config.toml
weight_standardization = false
label_smoothing = 0.1
lr_schedule = "wsd_sqrt"
Rows from block 2 of a small image classifier, named by matrix and row number. Rows with one number belong to one channel. Each number is 500 + 25 x the weight over its row's rms, rounded and kept within 0 to 999. All counts start at 0. Numbers have three digits each.
After each channel's rows are labels from the 100 images, of 14848, where the channel reaches its highest value: "colour at peak" is the nearest of a few named colours to the mean colour under the peak. Only what is clearly more common there than usual is listed. The data: short English words printed on busy colour backdrops. In brackets: how many of the 100, against the usual share in percent.
# convs1: grouped (16 groups) 3x3 conv (model.blocks.2.convs.1.weight, 64x4x3x3), inputs within the group 0-3, a 3x3 kernel for each
# convs2: expand pointwise conv (model.blocks.2.convs.2.weight, 128x64x1x1, transposed), outputs 0-63

convs1.62:515488509531464524496479498485536481523552456513517509495511502445540497486499499530463512494441508497508511
convs2.62:511524516502502517557595448497520457477521512495461457497510515501501473490528500497513482491481492472494530514511509485519454527507459511504508533489522489501502505516526498538500533491456511
colour at peak: grey (45 vs 20.6)

convs1.7:518460462507556493489503492488523507523515553523466478519490474495525509477499503505544513478478504507453460
convs2.7:502439505528498533553519529511520509509515510501498483496520475498484508505457497490524523507440502509488495465492518488479479475515518474519487463452487499525479493533489481504527540507467489
colour at peak: grey (49 vs 20.6)

convs1.11:497484512523449520478516479514496458527470500503499499494497493505490511508486523547414521487520486468528506
convs2.11:529438473518500503472509465495464505527487503539486470449501487493507525487522492458480491457508535472516478470503502498515451562551521537487532495533524513529491481515528492527497537507491523
colour at peak: grey (53 vs 20.6)

convs1.63:468566523478526528472485541508512524498525538483530555496534491512460504523484496517503482510495508493509491
convs2.63:491550478514505499510539465510504455512515561469514508487524506504510513472512496492511439520508537526505529470508514502484529500509553495543498523487483505509515508517518489544564473449458508
colour at peak: brown (68 vs 23.8)

convs1.16:476525524509560482482505447493496487478505498489490535504499493479505518524476510479466477476543516484563484
convs2.16:501473504513493539481519496481499502548460454485494489493480523494491518500534498531516433517586453428495486521499504529525518490500539523484496506507521420503502506494482498466495500525469510
colour at peak: brown (49 vs 23.8)

convs1.26:490508494499480425526506479487529476506527465500521496512526500492469563464479507513476494512488474506512539
convs2.26:485555511468503468503447503510508525461466473492541477494462510507505541502570499528507478508533484469499472522509498520478502478489474506480506524542486470497501475526508528520485465494523516
colour at peak: grey (51 vs 20.6)

convs1.37:503482526515491467537507469472517545516521506546541471536500531502468530540475521518524510484495490486520484
convs2.37:522491481498511521502494550515505502493553549527515495497490474502511461495550501494495469452492530539493507494499481517460482491511505569498499521522525489492535499499511508530503487526463519
colour at peak: grey (48 vs 20.6)

convs1.1:471510488473551499488555505473493501468575502488542507498504483484493500482531495484527502523511469504467503
convs2.1:468451511479496476506476481494505494527483530496496498493524545492488453487500491469450496482475485489514482481493485502512549515499526471531496493510496534502496511484503501537513491518541480
colour at peak: grey (53 vs 20.6)

convs1.2:501519492497566476498521485502525465492543467488526505520468492509532511497486472502494513498426506511534511
convs2.2:504494489478499496536499506515499526531489528503457546534505470499539491487470499519473486503591500484511483548494475495508539481483515536553501498500495528519494510516487525479508476529555480
colour at peak: grey (44 vs 20.6)

convs1.31:528542497534518512519533477503476511510446502519483533487468507508463499525510532508491478500451459540506504
convs2.31:492528496443503481491451491521474523504464522527523505463481495509545513521486512491535499525541494527483491475520516490489487487503520495519486516543462429491506493500492510493483489500542489
colour at peak: grey (44 vs 20.6)

convs1.33:506480471488456473489546542493449467474501488524550504499505507465507494491479512504466481492466517488517535
convs2.33:483526475486495520521483514493514509510546420485506516489511489501492513493418499534454540527533456475503478477497522475482493452512512474518505493496481508472495518485520520544514514509472498
colour at peak: grey (48 vs 20.6)

convs1.3:490478476517568509465439479492516504499472487503504499504496485483470506515532499499517491489424497500526504
convs2.3:484475506513507513539495500491484506463490541525469493520511472499479531504499496503515517450518483524497505489499504504489531468518465563477515489511384513509511515496498463460510553484540479
colour at peak: brown (61 vs 23.8)

convs1.57:510468518491518519493521485526501481519491494518470512446545480461551447484510488506477474506458525493499516
convs2.57:470487542507504513507441471511498507456499482491494494499502475502504496513504500502502497522473542465476531530516499532503491536461470507513499511509491478500498515453517497523466467567467542
colour at peak: grey (42 vs 20.6)

convs1.29:518525516501540568454534485496507511491492509509499537485471508476472476488480495482508511501564486483491469
convs2.29:481542540505504490493528522495493505538481541485490515483502527500486520469519500502537486508434491469489568452518483492508444534494500470481501484474518549527504512509454492487528525517464467
colour at peak: grey (49 vs 20.6)

convs1.8:479504492516544466513475485473493518481574534498505475477489509489468486519488512492519497529519439479485507
convs2.8:489539495518510515525496469537498452480503527477475518459484514501512536489541497503496491504483460472514483489516521511482470535519504502545505514464510502526509486510492487531507545475500499
colour at peak: grey (47 vs 20.6)

convs1.39:492479479480537533474485476487432471481577526491505494489493491494509498491536519485525492476507508522513499
convs2.39:515496520527509488479543483495511496505520500515535482512494511509486501500452504495507535520536489504509557468513501517546531511516502485466494484474437544514478492491477485532491516527542527
colour at peak: grey (65 vs 20.6)

convs1.42:502513484511524464475513504509494491484506488514503507489509515454556499451523490450502512489549467544534479
convs2.42:489489554515492527505393476498497503505479512497518497473511500496507525516468499506459537517468496500478553546499495511484487542467468485518499489486506498456489501500531499497460411490519491
colour at peak: grey (57 vs 20.6)

convs1.34:502436452517511516518548508498505517497521520500466523471471476496515515522504474484464469505512510522551490
convs2.34:511546492485499536482530553524512474458528436475497492449500521499504504498495499529465525491443500449492501486475534505547490446513502470488487479520495468496480484533494531474475508447502528
colour at peak: brown (54 vs 23.8)

convs1.59:490517503506499457534495544500487492497520503472516502489485482538444540508463517511453486485553473486501477
convs2.59:493508520506506451499479494503480487469486474491441488544486508508507528473511498504528505509463526533467478507495490519520500548471452474493501509492490495489496522506485520460493462548521529
colour at peak: grey (49 vs 20.6)

convs1.20:515495482482460498503492508493528492488516476506518455498480481467538500455553489496470528482507556487455509
convs2.20:532508543474495481489526460521499497472493504495538502538492513501534473514550502500472500483400480527479484534507505495498483469503481486512497477505542483521501498535495524536519476538519478
colour at peak: grey (59 vs 20.6)

convs1.54:488500469524492497496482488481469478522554506486464489509487484517540506486485494482487466531580530477487502
convs2.54:511475456487501483480534497486488508498455479476446493548503510500484527470440503509570468482471514528508512474488485476486580491539472468480504527482461478496510491512523543550515537505492485
colour at peak: pink (53 vs 20.7)

convs1.23:482461526475502510479501516516492456515507464502523464479498485484494487506478501462484552462492521444490541
convs2.23:471526504514504509527540514497489493507525518531526499483503496498492496489487499512509509500514523501523471498511480500473522487516506512531490548519474494456479514497514518464484502502436525
colour at peak: grey (51 vs 20.6)

convs1.5:513504491459532519483462518514505470514473505502456499501480536449499543475535529498509487514524468520459511
convs2.5:534524510492505514478480496516500521477494485513525520519479495505505499526545509493522519515512498471481515537502467523489486514481489486496475474489494457499501481473493481485515515492515492
colour at peak: grey (48 vs 20.6)

convs1.27:500474492501503515506500477483513483450561493476492504511515517508476530531508505493493471479570470457519472
convs2.27:495462502518504502537520566533503520504522509522461525530520544509503480505496506531502447491544486443490481504505507492466507447501499507587498524486483538518503509509516498456509518490554534
colour at peak: grey (42 vs 20.6)

convs1.14:507527539485491495477478485502481469501467520499559521491489508495537511499496489496484485487460510518583481
convs2.14:530472528499501504489496468492500516508529493537469510490496508506492477502468503458494489454466490469496522447478503522449512478490494493483519482480560520502514528494507486581487537498454514
colour at peak: green (28 vs 1.6)

convs1.49:494472521525453531493480488515477491507502513479490498520523481475539473476530481470569476472516464515480496
convs2.49:532447487499493495475588543492504478519483438495493500498497483491509476481515494531461473475481494468489494511507532500473488497505483525471519506470520461473493510497505509493485465555518523
colour at peak: grey (59 vs 20.6)

convs1.35:487561546537522490496527515502532531486548517455493471503461491512501523502516513542507504496485519500525509
convs2.35:499508470481499482518528534498508488496538426510515531455487532506533508526499503463478515507540528513500470517512502489498497531503519504536496500538494464497510509494525495428498472510482489
colour at peak: grey (50 vs 20.6)

convs1.36:487483543502523460491510513481532520510423500505553466522504490458498525522496477481479513525500488492497499
convs2.36:505471546498492503469498496492484499524506482486448478492480495499467528508522501508515517444497484535504509469495489509509507521495521500487504531498483531465510475460516496458503519537540512
colour at peak: pink (45 vs 20.7)

convs1.21:445475500551538511478474480512475484501500518504500507489494486514542494476497474526542507455454506522467502
convs2.21:499415482507493507426518540528512491479514496517505481530493512494535507510484500484512533508526473508496477518501523493495498496498505500521500469504424532519505519499493449493537514463472491
colour at peak: brown (48 vs 23.8)

convs1.32:517493523507478551494486473517545483527444491498491504510516498505491529488517484459530520497551467516474465
convs2.32:495492453488501523522528486499490508515519482491478523502480505501525532511473501508490494527485526502515567494504520494521493471508527463532508470485516494512493520476508494485484475520553511
colour at peak: grey (54 vs 20.6)

convs1.44:497518508536485490507478505503467538483470555513542483501490514486507496516481490518429524511489485492551477
convs2.44:475479474517504483492499513467498515519519469468499526535509511503496513496511500520471505527527510506490510511511483496531512550498508473473502497460522498479514494513491550436508456529578539
colour at peak: grey (44 vs 20.6)

convs1.38:476473481449531503514526527472522483457507499507498496547530498475505501478471472485558521471511501470492479
convs2.38:481497511520495503523490476509500510491501478477479518554503483496482516485493491507529496521498500472483472479491493496499484501507507484486494500509513566513502508483505504481505511490455524
colour at peak: white (36 vs 13.8)

convs1.43:481491498523537485522453489473533501494537515487517491503538521506561524477443458517486497507504509491517519
convs2.43:513559511498496508470576505505493514477537469506492484485517488502478476538433502490532508523460527470484523506494511508502492457508452541470505484506535521480495510503482557552469500474490515
colour at peak: grey (45 vs 20.6)

convs1.22:489474491490504496496463509473496522500462568473465501528452490512487486522492492525495483535484445516513478
convs2.22:470491533497505532485595506507495518518518529495533486531517520498492450494468500483517490498467477545502491488510503490510529510519489496554494485491491441493491493519498499512512476482480513
colour at peak: grey (42 vs 20.6)

convs1.56:493459515474544525496513502498499507470570519501487487495483507480518504495538501480483493444458511499543516
convs2.56:495486484463490511507489526493487451514443497463508479568481486494502476463537494455511442500518500508500533508515489505462528502501518527497517514487517522529506493513501513510517590513421492
colour at peak: grey (49 vs 20.6)

convs1.58:522480492501446519495505525497499483516515478507480489503513505426484572485495508522477452517486503479490498
convs2.58:491490511481501507524462527482497499516515476482558498493523518505473508507499502492502473500539433515489506492511519471486551477517519461533502503537502452504501494499525476522505420433517524
colour at peak: grey (52 vs 20.6)

convs1.12:477509503449506524465498551511534482497525462503516465514468496521518444507547485516491491515512478515505477
convs2.12:532458486501502517494451554520511475535503465548539489513491535503476545518465508503460486540492520520499490492526491486533503472503486476512493528526479522494498492505488462489522414463549485
colour at peak: grey (47 vs 20.6)

convs1.18:476535526490544522502524489497533472506546493500500505497476486485449479467460496483467480479479471476462478
convs2.18:514493525500504502484519494503518489495518612498491529482524489498497481520443501534499471482519505531479518500524512502486480542524498519493507499506509520496510512508498480548533529486460515
colour at peak: brown (52 vs 23.8)

convs1.55:500495497483512489517495520467518544492534455514441450481541489508509461490463510493510502486506540491529500
convs2.55:526463533495500514499442503512503469476509485477457522563489471505522486488501507484509488533527471535505463456477514481460474468508463496503502474460510515496495497501528510457493535509490526
colour at peak: black (45 vs 18.6)

convs1.60:486493513475564478494488512492518473517514502507490517509502492461559457472554465505512479504513483499534482
convs2.60:521428499539499503517543518480501471506495473471483489517488510497484601503504508485494480513494496468519472485511495493523484537507520493471493498528505521486497502468511491526511497534421477
colour at peak: brown (60 vs 23.8)

convs1.9:497542475455440517504506495489484501511497493486529496488537519502433509483562505500486475508512482487516505
convs2.9:507491489469499510511528498471505473530555508504511474469472495502495517515521495517509502530498505505515556526486548509537507494523546482464524505464468525507529499488519508490504553506530449
colour at peak: grey (65 vs 20.6)